config = dict(
    hop_length=160,
    spec_augment=True,
    optimizer='muon',
    adamw_lr_other_params=0.0028,
    final_lr_fraction=0.1,
)
Rows from block 5, named by matrix and row number. Each number is 128 + 32 x the weight over its row's rms, rounded and kept within 0 to 255. All counts start at 0. Numbers have three digits each. After the name is the row's rms in percent of the matrix's.
# weight_ih_l0: GRU input weights (gates r, z, n stacked) (model.rnn.0.rnn.weight_ih_l0, 288x192), inputs 96-191
weight_ih_l0.101 101:105108134081170167022094156137194054169099103189108179063079128127139087120124150085163113137110137121152120133110150200135100083126150160120116142119111151078122121137168138183149178136142190146133123164101107136121207106130115105103099073079085165163118134123114113174206131174131118194
weight_ih_l0.102 104:110145153053141099159184130123144165136194145124167115113071099132109087135158068116119167147178127141112103108078146075108103165137166114127121062142130123215084067095087088133134094114134132142137181077148148163176153180171099141137144114087166182087134133058134164095201124096082123125
weight_ih_l0.103 101:145093109135077132123122132160071090120161100133132111170199167125135186106100136097215125097150158075133170137068161080114165083117146121098124116124141119144106141152196099129132130088094043079118128139133201062142119109118124099150133108123182119135107066102109110045150118129172124184
weight_ih_l0.104 100:130136177115044154131093097113112184127165165142135146124165133147112100108126094141215114134147090155102130079142090133152106100141134178131088106127165180165129144134136133097078110128160099124112032159172144153089056144063121119108087115137107113123103144181094125146133166166154167148
weight_ih_l0.105 090:163145119181118076141146153160074150066150169096162148155191107123095097118076190124101120113109136089109082111094107132152129102107117117131156122146120151152165144133155124214145096094149096075101145132118112161142142186063151102168098061170126179091131131081129117126150155150126114098
weight_ih_l0.106 099:147130160147144090133115087102125113148129131181174120144070110109094121155086127088094132139160113127162100111118139158124070093116142139135147196150113169070141226087160121139141095135176201112111109127153114166110134136152174128143144081103131132094166125144127203093170121165107110133
weight_ih_l0.107 097:121153106103122145196205096146131105159102114171137066133122114117193102061095152143229126186100128121144052189133143138107080108126129134154070139118168117139138163186160124129051171107113124132133074124128159151038142063143100146100120119132159082123205163148161097107163145125150131108
weight_ih_l0.108 104:148113130201095144110125181142092123162154112127116174150137149152096125130154147105175074112124103100105145115085149133128099138138138181075066130162179170142129138122192120146071172063147173137149092098109131129102130142105128108178148082178132144074135115169173151113080124126128199120
weight_ih_l0.109 104:130137146140098112112104090153159095124152152146120144103099145165157103176090165156170114150108125153074095104149170175134094171101155177125162125201096165074134174160122109145171110103131161109090124160152163129122159135122158169103097165099077138077170147140188202157140149158170124140
weight_ih_l0.110 105:156159170156169092124170089135087084150102138101137160149169078164162056096120135125106091090170168128146129076111147112152094117113159125128119166116148122095131161129129109118106041133133108094212129060075173173110103101182170131154151146107125126160091131137155122117133180188180057105
weight_ih_l0.111 098:162169062090142150154178122093131104125113108169097121187089144075117094099130115135142125167159153080160096134181134171095099103085159125083112116129162145148092177107162149157119119118178125128126134095119084211125151093144118119185129087113124139127140110100139161167173149153121131115
weight_ih_l0.112 094:124138129159125139155104115180124073109162106146130089140133125098134128173101151160170141123125115172171123112072181138130096228090071169110106116107163119080124081114191113181165090168114159140139151102116130196068152112064113139144093159077158140148146101150102139070079114157100200078
weight_ih_l0.113 102:109161128122141114146117149152134143150099149146110174143165191104087154145155127166137163157135104145097112152103083147185136144139145156081146151133143172146074069141159143207130187090184161055126097100130057168073164111099066107178162097102159084158087127099134111108177170169030147127
weight_ih_l0.114 099:140107188135168140120130133143161076130093143150080076206117129137146092094134157125123151087111090128128082184112137114160097115162102132099117123174173146150186135170082140116077114133111162098087064077114153134128099153075140139144133118117115130187190133159086180153165108129072158097
weight_ih_l0.115 105:125161151118074143128192157142139139123109148124115106198133173156163126160190080026129142159117078118150139100086169140114117161121165119110099071082136125150111083118069146153064092114143126120094128135117155170070125199064100148143113220148139141104171114186153128100133133109101127118
weight_ih_l0.116 098:148111177151082150196145131122132122146121133155169147143091086153165145170115113171096138077159150092097166156050111177146090182105105127115079116099101153152138159100169150144160164130132115088121083134091124077126073166133102124139126077082084150157142136164102145113169102144157133121
weight_ih_l0.117 096:138211133118098191125087116136080105121081128090162131180113114153165039127164112133127088135115091077123138141083131166130114150104164157087139113123156133154128132124132109091112086128176228114117089103140109159126066210097136065116177127109092110126131130119144113143109155139076071107
weight_ih_l0.118 102:141136139091144116126134121160134178104189208135177145166162152110133125123139090076104139111128103094088125091142100171059129115115143064080099137162081197114134138172117170156084099143182053140146131113094125156147122096093102087140186099159129134117120148131162141065143087127130129104
weight_ih_l0.119 097:105103074140197103140082105138152169195137123157157103146130075123147184125075164134138144144165198112125116123092158093131082185098095182120117041135129095136092075115148140162115087113149187156103174125162113102157102103155159153141120060109134132106112214123123137040188153137165127084
weight_ih_l0.120 105:164109164111132196125143194114141148110154120149130124131165123050109113117114103099176120143094131113101198115073101157152080120084142210116138115135112093086174127189144168116150127149107149100099105137104136133161173159006078153134116137177183125143146127095159173104120106064182111143
weight_ih_l0.121 099:075144175148203146139127142077139139124111112107133118137121144170022131137188141166154160126093125077119102126117090126096108113171140172175115143148113167116111173131084096069157155124151112108122129118111106112124140127117125147139195165086134124056134149143164143121110126148159104169
weight_ih_l0.122 099:128111108102100087113121115105094155102167084103150185139149104169213125112073144051189165115055149137118086130113195166152084158117168092100152132147217137103151134138142104140096185112201115111123150190056083138134114155150109144126124100130087167166149120120100097121154106133145122091
weight_ih_l0.123 103:077116212090142074105156107160164144098156113102085120189091125136135173131201150118126184138136137101139129152132190122076125148127132151126157123154099114118101176115158112136171120086146183120162170207096161159150100177143114147126103094114108163125175119131199126100154133110158121095
weight_ih_l0.124 105:085169215167062126155125152135102119124158128094103126150115088175106148108122183171135146154152133103132156120125158128117136086044145188149106116105194125206128132109164086161115135067135145140139192099151102130107128164181128126164061110124131120101145142158091161080136153138189137086
weight_ih_l0.125 098:146122055126141119164098124147130179135137132195175163075137183098137171140152207167155144160109127104165158183124126109093160113069102134070184068090079114130112115177080154157068116172042087127179070143131114156156096153102092153141159157163143079113110147127130093118130149126126152096
weight_ih_l0.126 108:176097177109183174127170115105164148150161114151088057086121144151168083080106147118086117139140158104158214106108170109127099131121099184075128173138152156135071134054135102125078133154168160125132148155077191095153146093109124093153115137135105118137173108148069136129158077111106134095
weight_ih_l0.127 094:144128144148137117125115126176089115195112087160180128209056100108126157165136143106161124096184161123120119106077133126097160139111162153112182115089136123127114149175134141139134177146149128141077100130157202156130103166033135094121063094117098083212123152099102158135140096152082167136
weight_ih_l0.128 102:076112086126088120129095053123111121115147158120211203166143134100066122102151102069166116109164135070131214147083139133107164168171112163104135120090170160154149093082175098100131105135138148183114118113117077129088138089134125186163093116176116077115134137121126162196132083151144114103
weight_ih_l0.129 094:109141121132135181050146103147146118158135074147150156152140147135147093094122186105122117174156151084128095136077176138097134159140135088102188089087184111154127094151098165091107118094150136099129124129107149129158111128135113180141092086189137159118092099152119063183172085117138109106
weight_ih_l0.130 101:175128170137148163084099097134098123058108100140086127121108147130073079101110153141159194129086122135103111082104112148105151115109148118129109153079134169135135124120142141142191067098181143093113141173084076140142126149088155168160114095160182208106095150120119137145130152078155124115
weight_ih_l0.131 096:073109112092124159168126140127109201123135126159157131153072115123147143104116100093121172103111132114129096108067135156072084192120079126169135141174119132101137127076100085126103135192139078173095089144081092146086163172126117180124087109209136118099155136020101198123172152146085118066
weight_ih_l0.132 113:115118136131145124113139104162114139147101130122133087157148079121153157116172158184133131126206142131068148087037142176134109114105124146174108154115122124168144115061069111142122159125148113147083124098104150129132084111128121121120121160093179120127167117114124098130116149097172171127
weight_ih_l0.133 093:088121102127127094111145112172135110077097161110101137084162127095129146155130196108144105134125098100158136105070120129145159174176146081185144162179175162105107124143168167128154164125095115127086087105130126170103113161110220115085097178150184073139092195132079092097147113130102097194
weight_ih_l0.134 101:127112166156144154098115108124121148185163091159126075161136123179101155127129142095135134107130178177154130144079118160075093132132180099165122116119125117106136143113090109126134146046148153116160147104147169064124092124124196115162125103090132158139161130093156125102137133148078143155
weight_ih_l0.135 099:108140109191122125162126155162138146130144156161130130168175092114156147085072133127167103092113119190121124093140139095115095132098140162093110108141112159095133112145180102163093174145146101155058209170123062165072135124086140129116122153148098138129176063131109142125134133101118147107
weight_ih_l0.136 101:170104172156121174077153144142113114162133119128178122132155150091195093124153128122163137162112109136097168123080138120109129114162119131140098112118116140153136112102075106104090160098143162090112032068063159139118129093143121112144173101124119093112174085147173106135147124074175151192
weight_ih_l0.137 102:064102179086126178115138096105123159165094130118126127063104096159182160115164186077133123126150152175098174145062124074116126147123144151118160167077135096133093150104141111087096132069116084107150089161169145116093115099075155141142128150053130113149135082175135185156104119120109097108
weight_ih_l0.138 092:111149105125110168103126093161145193097214116110169161081144143099117114116141136183137128118139116146116098112171132111125154155144093156133088163143176115084172183122134083147180135094097119097101084109103099099117129098116150178155162100125134145100184119093189117129152150136083137160
weight_ih_l0.139 101:096133143115135137139074135129203171170095121104154122154086133080130133137125120138142123170093081091141179151049121134118100117102044114113109121055090166111139133182139153140082078143105131097140126178181120130127080170126140112121087160099088170157130113105086135131152135129151144112
weight_ih_l0.140 092:111139134205114153098109137149121104136086068120117132144068087137168118138124122133147134164128175171134142110136168119158121099116199110076141111154170150118123160148115146131104089111136101086055155143113090121048149087105180156078154109199067171128191127105130147153122106140137132109
weight_ih_l0.141 093:187088112160130145151116112072099144164141079172203142133073164096196102116172078156145108130110143133175183114109093133113092106143153132103147109124090103187149103091140107146095162192084096148117126155121057137110110102154108087110113110190101112169121078201142148102175115145129101145
weight_ih_l0.142 115:136110140108106121153155131086142128137096188176147094153098154099119095132095169136116151131093148058084136085152121129108125156093176133169158110112112131145133073147118114142137149136114065115117151217130125144134134153104091181111135168169107107163118104155083141108162126131118159186
weight_ih_l0.143 099:069142105149142146153190102119072140121151126143172118109141106174097184150096024117151074180143157138053182111078136135081109176137125133147165123063171098162126136164131142103096120186119112174138154112102130130090108063115117160109117140085118116111142087163114149134145101110167080141
weight_ih_l0.144 097:119156148197060152169111142110132116195141102165122106162089157108117113101134102126178086111059148163108205134057107108115092102096100145174120140150143123140055137196180174173078174131155102056094110152134104188134154147078089129151131150133098147153140135160116168160165129110117175185
weight_ih_l0.145 102:139140136138104173065078108172156098176113112203107134133092116122094087108065138173106196123103181122122163052114168121138122115129103145096106074095133166112176087140167141115147130101173092103175109125071095135161160124199148128140120218187149133086124145106140116077100145096165136057
weight_ih_l0.146 093:181105169107184185117124099147129119147142158102079127162099099140135049100141127126161158184135160152090158136125115156111136097168179156125128085062169127109195125141123117087145077163130111151114080075059093148154170133112177182157165098155134155122097115123147051117165072104110121153
weight_ih_l0.147 102:157148099122156172048171151187141179138103113123135119145154112154092144079112078113140121154166123113157090126190143163111119181124121104074130130179129162126144136102126141150086032159120100208163143094094118119124191127140192100154130102159112151124110097083105131109086159091169124048
weight_ih_l0.148 103:144102148100181114171145104140128106130057123168107145174118150125149128060160120100176166125056123142136074134146132164167132097093163093130155117051115115167163148105136149118058186101165100176149039081115128162126060133153106149116214117143136161144099136157141137165128160170141136108
weight_ih_l0.149 099:125089114178081101099113043158136129167170105164103083117149143093183130139048162136162137158053107084120095089109141100176140095112154158178146116106229099131112096164132165132197147150152172130113119127139108165159117091135130121176163146162161127127206114121132196121151078090173143143
weight_ih_l0.150 108:130158085144134149099136086141125092111113147159101120194164097120139106048149138184154108147079134171117076169147165150107086140146142128156171144188122193098108079134097067145091085118115087138135150133106141145173088119160085141102110123073106200132153143083172032148149168150101107095
weight_ih_l0.151 097:102149132114146104124169127102191153127106125153106073158128117142112147105137062147051138141134139123127161101163092164111096158107119136109148091044099125164103150172091098139092060178112075161118135033133230144140081124098150138116184158121087115096160090159130136122156094102079146158
weight_ih_l0.152 104:124155119130071115150141104210110054138141166142133139138118151150127144177144163142189153148075141163130145119145167182127112143126085133080102106160159144141098110123133130089143113192144127122107102159119131119177146129088111104172109162123131063091188126080119105123085144126115169129
weight_ih_l0.153 100:107120146165098124052161187133146185119113105112115159133135133095150164110144150120152105103068109108142128180201153109118149116124148112127114134142143133099067105139156064135142136161172098149146164103181173142152147100190157112157090136148091095147143159134132166117091115159152126105
weight_ih_l0.154 108:090097117112111131085122077067090140133145125131141121110128123095147140199102158145167160132178155125164114138069160034163139126114104204181135099097122177107148098139167131147096136121128105115145098156148161108173141160116075122186126171181162109133119101075083187076138075083158121144
weight_ih_l0.155 094:076137188115124160114126154093189109139125146182152157161084118117141112070175119122129148136138114114078081143147115127144161166163147141162143161138100147121078095179087117105065122126095104109114134119133136112123164158080145138113109113089087142066108100152124141171153079116137189088
weight_ih_l0.156 109:162150184123116109182139117188132117141097150130139110088085131116146108196145101091149086117119125104148146127163152156115116107100076213132102132128164095185148055107133047086123162150117136127090129075096078123129107143169113106137104106071154126133153110114206109183121152138110153116
weight_ih_l0.157 094:128088128120159159152130107169096084131111161180137113147143152088101148110099125128139216135094117075133145077122149129141157172052104119109130095081172157131140136104110158173149179100098090095124109176144156147130125114136089150202139115114168125090098139064081125138184087162099125129
weight_ih_l0.158 099:080090162113114096125167076162165195139120096145082117099155112113113088100130096107112143109160108067134098174110172120195078156123178160110111173063153176120143154164072111121152132136136113098084117050083156159132118170193145148181168171123166154144098121161154153117167136125153104146
weight_ih_l0.159 100:149162155126099053070082090152147120162167065176142118166103133098137075136160140166108191166115153097134116107086123159079123139090077184158137125132167104103135101085223125123130143165101136140125099106115128158068140139094153200111099126140128139096238133137105147088116196111132125040
weight_ih_l0.160 092:160145153109138093128152120128115085145080130115090111137096173173145104126150119144186129109065164148151099119126119069155080164173127139141139063122155148093150136165135165184130136127112136182065121140114139116135157157102150114190101106134102111123128105128093165191136103115083142103
weight_ih_l0.161 100:097110147146197071122140142150143114133141135104046078200118171076138082081101099201140177104098106129118121145099147151171092164089149168070082137182106107086151087132165088120110039121203133118137126082096145150111161137158106107135165135137137195111171085149150138147122096137098109096
weight_ih_l0.162 102:190147096095132165169095161097139152085146117074131178134134145089116082130145033104162164136072117123148214183102145205099120105150084128136132127086127159145133130133156112118092101130136121217136100150151045124110117123118096101138160104134078088147113134106134167171153121129180098103
weight_ih_l0.163 107:115079129108100141121139130094122129137129138157119136158082138147116100132128167175119200136103157133106124102117163121175147149175122148124157103125163111127158084206151100118074119130158086171168111124103127148135145143092145169152129146171144171127142129117148188154096078154130118075
weight_ih_l0.164 097:110090102164125137134175127078172128159171141153109128099123154144119151142106113126159118136065111120173110100102175152143158129182130140152087077130152114108104141127145114074110111114157136097134083101146104122206127052059136134098131177126145155090148156122142102162131112135119107179
weight_ih_l0.165 096:143145119139110151081105066145181167089058090119124140087126145165166137085138169107083115091086118073178170082160140109134114138113164121069161101152129185151097111185111100157171091120091106122122123148162074160142095087124123103134105145150134136072189153168089063075140115143130117119
weight_ih_l0.166 094:062106097149111132122098073124056182102144116148096144118118159162099081105130175079058156158109122100095143119087176088103094181109111177073094120076166133172141103112103101117154114149126097100171136124175101123136103130094107196153087157154130179082086137106160197101152103129128075106
weight_ih_l0.167 099:120137150127118111094100151148179138132071149149154105106138163143176132123113118091133147111103101160147082089185145117165110117149132158118100148137183127094163101109170104124130231154098078079096147111058099135086122189120046159128134156127141105097183125099135113188090090147081161117
weight_ih_l0.168 093:126118103120117141065155162142148202113090163107101153147182068127162166127089102155163182131182119128122112168152157111139174076120164133143112146082124159075091092181162138171158107148117118158132155090177086152165123122182123160164082156058110089173099123106127139138129113134109167068
weight_ih_l0.169 104:113147142102156135124100160127102174137150086119093101161132154147148087131101141095159148152087106082153108084200136126162091119111175125136058085149122107194165118115161137154171112112129136125136143136069092103133142139156120134143126105203187132110121120178118125116078121088159148090
weight_ih_l0.170 108:170132128160145132210102187126126073113087069161161155160116086193151146104147104130114119123127089131104106100149155122121096132130167124115095140113112138164172086115189125070174139145128132092118174100078065097123168163127118119113096101121102121070098104187076113128093119159148106081
weight_ih_l0.171 099:184122123145097195147151071095085132090109127134126175057224099135080089161097140116157078130135144095153123079124153127177127086117174192128094112131088188098123134138163135154102159150127104125158101087091108092148114111057197126177136163139158169099145110069138153153135154135086117058
weight_ih_l0.172 104:108147151113142141054100110171114094128150106106115156109113147135112091103156119160114140114108110137142117145206142083155135125219107089106139082142178149109164149084149120135146143081127146149182115164109119099122103086121135090148149129098140101099150172115133158062159071174098086081
weight_ih_l0.173 110:108146156097130118097134170176109157157155133142078125133139118126157112064128149159199178073145128109134115078142147134181147173066183138091153108190105145184140094165129097170128104129186109161178162112117132115101080135131119147147112155133140169116088101110117179087082151137121122063
weight_ih_l0.174 099:115110135081135141053128086141123128152113157132111136193080080124085107109139140109139113151148117092144135202098107077144155112100145135096064100139211131157077073139145116196170203162134124161143137162141033108211162087052139123186105121070114076143141158098112119165111153137131113085
weight_ih_l0.175 096:133128138121086130158137137151175098093138136154148124195125097106121089139105136124121155137129138125125105134149107161158078152125173173200099077147156157089123147200076114148146136108140123150127106086179131146146170144157130179146167136067133136135096113134142113113146146171072106094
weight_ih_l0.176 110:101144157144187140151137078116143124095118101236111132124103152158107105168176115078113146078168144167118124135156141157068100150142083150189131140156108160129119109108140109107122063121168183140110123127159150113106128120124152144128162105097179118108116169149171191126127178184117159117
weight_ih_l0.177 107:097135125167196128139166095127096130128079134100073135147164086122076166140149107095149152110120130105153178095081116203169106112097141194091203137110172104138162118151112138124158131149132099144136100125153079169112107148193115141192144070127164135157111113175137141064104112068174070127
weight_ih_l0.178 098:123127125182126156082129180153095090129117154171129125171098120152139078130126102088160161174113172152082156138141144128042154138127167157177154081090129152176122081164220109123129121142118058137132062150097080148121063152110049153151108144056106106122162090115115092162180137127148078124
weight_ih_l0.179 108:154134190148092141134158149106146177131126138126166116160103126115092129125141140142165162123119098142128106153165093148120102142091139151117122089160081187114080144171138111156130120132104107136161132148135155132146140143145135160118129098168098098179108118158169116154156117159131145130
weight_ih_l0.180 097:154168138087178162118097192176129205138112139144136123108147131127150135096075087140153109065183101124108061118121098130148136147146149155123158156127185171136149072128127083139114094151123103089147121105131122166141214143126160148150086150137120112177146105095152155120140160137110092130
weight_ih_l0.181 103:055060099083101107153130160118106192120216173112115099085188118099125096135121194180108084134117148126138079129116092127178080187181120152150130193101102166090159101106055154107140171133063117116105114152110177152108121137032145113159143160174205179137106127085129146137131150109103162101
weight_ih_l0.182 098:119128164081082124099084086170102139135099176062161120170080157103166144110120095097108086113105085042154083129128092151163134168154042134112137154192137140108118202155164117074171090108085165137126147154130175168151116112138145164165114127149125146159105097130160157141099119101187114154
weight_ih_l0.183 107:139150127146129184116100118090066098152121132208108113101139113139096102143109138115135119154108159072119126122137210126100115104100121203133134136072146141109111081079191210123136146118131145149159137141052162059146147166107086087138158151139108163113161103132202096129136086137123121077
weight_ih_l0.184 104:130141143072103147126134109145065120103095166170172141155135165128099102134144101172131185128145113106124106126131148111168123089130179095136136126138140174117140123110037160188093183110105213134148104126133079185167104126103129108138126099127163145069132130153086109131134120145136112159
weight_ih_l0.185 103:106139157116145160142147146175104135071063096131110186173136133098100114132102093106108151166141049109108103166159105144109125148119152105167100142175176151183118148118119090110126169139113102093084146125129096180146186121099129114134112154162143151134145054001153139120057122111054140101
weight_ih_l0.186 099:143164091109093113105128115154114167106143102133221136152149152162099136144083112114152113131127153040144127088051145108108153135123080115113134112089198118162142126151132130161149092060152122112093158156096158136165145113142130164113124198148151093156140118077129185101174103119103160087
weight_ih_l0.187 099:129117173105080193139118122127145086147130099150145149168105127155181074112166164083122169170104139108129118106195160058148180134145077186132118119115142150052107080128110163136109156139133084161179128130105172150145080132125156090159135131084158147152094124159184119091148148178129154044
weight_ih_l0.188 107:121176093158140162125101201168136123067090153110131168106077135163120129133086075171113146152144122102139093140203140141118123149153077109104134124081148159160125175117133088110142109103142167120189145057167120100038142105153138128099089201108090111106145094120175157149078135099087125181
weight_ih_l0.189 096:101149153081107142080149123142117157113148125140164075170104108144119119086164135116105113102060195111073137110080162130077096134112114165103167136201134090174190098103133148119103124205160121130175144137138172113133130123126094144166124143137075143144123097114135113122153122156148185081
weight_ih_l0.190 098:141095173162141113108083178143111118141141175101088132093102134124159084170075135136094084187150125121168154118157130142167130107104161116100127153108096137098114153120136104115164159128095032155163106144116112141130128129097134077125140142152104172182116111164110141156167103154145111171
weight_ih_l0.191 098:094183130105124157146135132099110127087105081139146130130139111127195094097106124141110086165166130152118171059130128156122201159084138125138125120101148152088103201105195135150126100128140100142150136123133165104122129134089173099172114138141132083101093169105117166117119145104081154086
weight_ih_l0.192 096:109138158123076121124148074111122142128119131155169024192073111132146092158127151165148164147101170113110098137219115111123108161127062103130125156142173123114137156122232082162159079073189131130094130135104125175108127102118129103107105099192199156115159138097153168114134097137141087109
weight_ih_l0.193 074:139137155138124141138141115147100089141130155098094120115172125093139109116032138163150139116129100114080092122100133135159134172118144135124102214124111103182128205065183088023153162133124141119108144140074167155097123166127104123135149156095147119133107126146124126114194098133124080193
weight_ih_l0.194 089:107144151093132161134127154120144132152172106168089098183083137133134131131157096095154138126174126149104172137107147145094110157120064124136171150146117149100130151076094136117106071146088188123104163188097162142125113071138113144088158146133092122117145113164128120074140118162117147090
weight_ih_l0.195 092:089167126143111165040092144178125125150174159130164111107089111143103142129102086107118130129121111125148139205085125110113198072072127115143126186076126124094123058107125157101161163136130116133175131144109168120174193158128166130126113110098119131153093124131149115140101142142067152158
weight_ih_l0.196 082:161124173148071135135084144111112127112165075079137180099090128134168123119121161166200100135123106071151119130173086088148170128128095153169155135164205080101138065129255093108100137080133195122126131083116184096128149124160105109125113156142109150176156146111122118115112128109111097135
weight_ih_l0.197 099:122156147080115109051173147144122064087122079148122100127153083145135140127133129094115121145171133101130136087162156202106128080059164117150121188155103162111146123127134155158141078120070112108073093145123115156153135160113090027099115169145132149123089127130131123110158118132116162171
weight_ih_l0.198 098:215106074176110051155149150149129129104148127104154101153134157121157158104115166124131076076124149097097139130109170155141154127148081105097129151195117121086156144112111157130084107080119166159121143097141188146087119073067128110096157202114160108122076114070099145109129114167178125131
weight_ih_l0.199 091:121074159072129120075127116149153144097165141211147082115163160132129109145135137119101124171126131120088147097098145164117106133134171096154121132086121093141136103158094092094134047169114170129141119162151148165163126021121084144114110122179192164154151092106161145173132133105141107140
weight_ih_l0.200 082:192138165072151117146126090147150118141093155118168071109132126158141109150107144119097123134157099107173149154135106176113155145142133098156123132166102125102122135074156115126179078159121069175124018114149061095131156062126199156158198146144074068110137126179133121092069164166100111168
weight_ih_l0.201 100:156146100090147105159140122130140122139055133146128158135105096126032119124118061130146132140151150134128079137084134121154167164131154140129132121146119195145140130128121103212053177104164183138134118079158134168122137086092107154193127146112119169069095169052117157119165192154059108110
weight_ih_l0.202 088:126116172125123098151059124116084080133132088134154088191121175096114135125132130118069109134140128093147124158087098106121113132112091086166137185124118141123100134147073092110145190111134120115093107255158090122099147120117030082128113152132114130126149104119089102134182121124132127150
weight_ih_l0.203 093:185087166164153133142123138148154103110045129157119155095192175139094141111125123150141137099078125086137147084115183227162151099157080187137131087101137117133130105117129124115097131135112122105126097169124108126111131122107094147158110122118085125037116165178137120102108148108222166103
weight_ih_l0.204 093:143135139119147160135166151088138130163165158175103104057121108149202152122067116089122115161168165114074119094099149216093109128128138094159139213103085167113125152081115126078094159113094149145114152120072180084127122066084128112119102148111159142124194115169104108096134098101153121187
weight_ih_l0.205 101:145159161145112135099138125093138118123140209126151117131068103099137136170142085128085162093102149164094125100151146124147165200125150128134138116120107135090091078186067144151187182121099063091076146229132149154139108136156065127112148198090118139118118137131158107069140149132102110155
weight_ih_l0.206 095:163125117117155096108066083168190157113139140144154150190103105129071137133213118129096188186118098112168109149110148145135121124129104142074133085118103147113117096158150128218129153178094123107115110140145142151135111140123122130168170134108122124168121146108142138151052147118134093112
weight_ih_l0.207 098:158125124099105157131122111163138119112143104162062142144094134169134134149176174117141127098109136116107129144112095080171105083129138091080105128120150197135141133128130130130133146151100155118145127120091074137142132123094088160083128077144116117132106122146193132132134177111144104148
weight_ih_l0.208 095:124105140078139152125121137120118101117105152130110134165087103155106130118152122164102100178147104114130128121148144128176141140104040139088179137123150152089143126051169172132092026147126169105103078110146180058126116142081162093130162142166192115139112119094133120139095169191132131145
weight_ih_l0.209 091:130058088090144119074090077187135149190065093158122128116090154113117151103170083114124117167143090125091116066089191126083104124149116178065145134120152107135111090173150100133147173122131160174144159103097179112150118135102121137139087105130159104096112145075091111140124141128120180156
weight_ih_l0.210 089:141164119110119113158105178120080146137126169085159089165156132159165159120086182150133114145127093109145082096183087122113153190203136110197095186116165146087100118108166124138149141096101108150100076105108116109048160112070103127175138180122106077089132151159156147125130149126101177159
weight_ih_l0.211 095:146102152141111217122127128149056114174090146163137146139093104144058148095128117181112130176155106111111207166138188124117123071155167115164107109129109132107087148107123098149071214134126161202135164065144129098118155119059135113099156179127097150056145100151135145109171146153100093136
weight_ih_l0.212 086:120111083099098172162112140129128104098147106133157222132151111120149077090094152169151189130075108155096133134097140141131122162134155146175099123120104177092121144148191108180135154127140135103154171065113085118121148131164107128111187131091169123109130108100145145073141167164156097202
weight_ih_l0.213 094:229155068128130062132125175128168081161147099117146111111141153099145101118110173131098067154124143199066139139180161083115201155119143083168152153162137128135088088089169100071042141124148097160140193151135153100065146091107136101079095120103105148112169140130123074161138092130146137114
weight_ih_l0.214 094:153161118112136151170136115082161133100131175106122103179161097072085116120105177166167124144136135120086156193146114123139110147166121176089168107084152101087137128154147160133170079104108124096063073155105058142112122130061138154116116112125137101108134141179159185080128129126148069132
weight_ih_l0.215 090:188158100160120144124130112166115141089120158096130161062140109099064145149149159089113113175160113156080143156045171125085131089057164102121182114097068118159128061144138169129179085089143102162217119167165119076177136133109105102101090111091175117137096214101101080092117139193105098094
weight_ih_l0.216 087:139156091134130133054125138141123173217079108101130122122084177145152104102103105147100105148099087213149087192207172120095138166154177122060140131142153119123144138168114088116056067156055101097100125149126216111088134131087136112110179230118131106130200072106112096129111177148065178114
weight_ih_l0.217 094:181160122114166127147116113094113120097133093068095187111172070140177085173152127104100143133150153170096111153131154177153165137137189090120187119138147104072140147100169110121127114094144106132231143083115153144119115108182140114111119111076133118166148159114118114093092117153138088103
weight_ih_l0.218 093:104129136125096121142128056142145091139132088168151125142119121107094115113136152172126120152092092141125128146106109116134113189090154196117111139161137165147130106102097171116141111129128199119144112150129139152176095153106187189084161123087178135099134075112120147158107141126133149037
weight_ih_l0.219 096:163097087106122133102150078181119111132089126138086208174143076139157148127126130138136137159168110126135116140097157080189126128102178162067114120082172099102128116099118121106112207090151048121105115131105102101140148089140078158168135158147145103105167176148116088095165089131125117120
weight_ih_l0.220 090:176052107172092159109144110130142140142124176141111150069149148102201087082064174078111095120088092129140094120123119127163080101164131117126106152106128165048092210105164173094157149143126114140091104123110116152129108083111125129089092140211094166150179164125119143119085114123133092111
weight_ih_l0.221 085:100166155096121128098187112106126171111151159089123107195091115152097113151141136165100093146157151062123071108120127170113163099120177112150094151087070175066152130151097140152173129106120149096181130104107183128130138165123122112116154152145120173072154171075145113111109118138072092119
weight_ih_l0.222 091:149043141074107125145132096086156079153111126142143129128127130133225108182134116111127129120131118115133120138146152085088094139071098115127161150109116139146162108123132109130153088108155115097072182146117116144110071206175090139087142074150111134183126141121128122125074187084087129091
weight_ih_l0.223 090:131092111151118145110150117070140133118170084168129158184119167097119104113156117125108135163105127125069163132112130158103148121109102108133125106135131162188123091125179139133100112153083104077098097151114110130127110136084135115158141148167111132134116082126168031158063156137132126019
weight_ih_l0.224 099:051124145092120148246161100143171090120109094122119162154149125132213106088119134122083142125146190153141135206124115127134064122172138134124167129099165078114105077095127117108095161140146083064108128142172131107141116118082119160126138124111144112162178094137156196111141166131089108113
weight_ih_l0.225 086:111163149153140105075077130203159132121113158134129167143120091159111108115107154093166124125089092094154077137149135181159106126086160173155159090095081204115133123124249142161136097125131077107126169137158106071130150151096149103132117177109088141099141141109164111061096204182179133111
weight_ih_l0.226 098:127109123120123059141154103118087153153181175095153117091137104145110130167078182113101098049103178098139173092089181114112153165109179090180172131145127072174191143101106090110085159099146127143150154153082167089145089142122171150117161068159070177153094082149109162135126163092116089095
weight_ih_l0.227 096:166155117068100112131141088109172117068108156180079073152075116188165133110055109180081138187137110122131139131121141130094141094092189093154047120090161089212153129137083143069131124106174151150160184102093130086110089142145120141129127183099120132115111108161162156046080132150176131168
weight_ih_l0.228 078:139137167163099085119116160118151152135131126081110123140159087127137155180127159153089174101134111162104134156146068175103146166123119050151167109170086141110087147146149126055153124193127023086124163098119149195148137141138064149122132121127093180126129148134136088154126144136113141110
weight_ih_l0.229 090:146159192138141075127155152102152078136163161106184106103124143061084123175099169134053138102086139089140149104089115204182090198130172114128133142112172109156107168150153133051181106107127118179123129151143071167145125168145138098125154149096147109142107128114145145111106100120185076113
weight_ih_l0.230 094:080106116112126131198167104153200082156106103143100125184110139135154112169109137097144153101145143146109094128083108081087096125101116122124169109067170118156133141154143148162045149166167080099090163095141126120138085135162098166098159073134091139185088144104094120099109125117136121106
weight_ih_l0.231 093:036033141096076163140119155109127103130178143136109117141097123086102121186082149134160176128137129067091151089144124095130132128115151122147092088133132126124134083180122160153178117152108145138095118174137100148189152130124079129163138143108092108183134123209106133119172107128157137200
weight_ih_l0.232 092:154166147136124110216142206106095151063112175100135159146072133082140073117113140182157138084123118080068153147164144162116120110130155147093122068191100133094101122121161130136119158140111156149076041127102154122098193098084164145154159108169125117083110077152148147109161117098088153145
weight_ih_l0.233 092:120098147211181079201108121095074080089115139076166142056141146121070110119115100117096188103150118122148137120156150185092170129171108087137097145124118138089154094088155148085159125140133116128129170118104099080107154157130063165077141157066195095041109167147143123123159148088139096142
weight_ih_l0.234 094:097107171112109132104103179115165089076099122162109104129115150090173099097096120142125163136193072129094120079153096124113133128119131119105064094123135142183121107121217130177137141123132171074135080108160114130198197114132110136178131113163079140145146106061141176164131135108105146117
weight_ih_l0.235 085:111121165104159148125128141133123065172149114080180183087118107090128156127140135132070125091128151127099203135163078150163164154085100118146144095119130114127114081147112089059175149133095127180123077118115160117075160094145143157143172083166071109143142128138107128190117154126133179104
weight_ih_l0.236 091:158143109155148131109157111165185142167133155148125140125093160164160162140146068159161123168121113106121122108099092172039081096146101087192140189142107125151092118126181079224083123149147158107081097112135066184117151077097127159140094112089116154082150156124149163147098187108176155084
weight_ih_l0.237 088:177077107179159180158123135160115181189085124140147155137076162137114112114169080198122143097164133092163131113109146145113088124115148226135092117116163133111113137121124047137079116164197124151132069195108085163099081134147161141105153154154079107117165111188151169083158131114115118115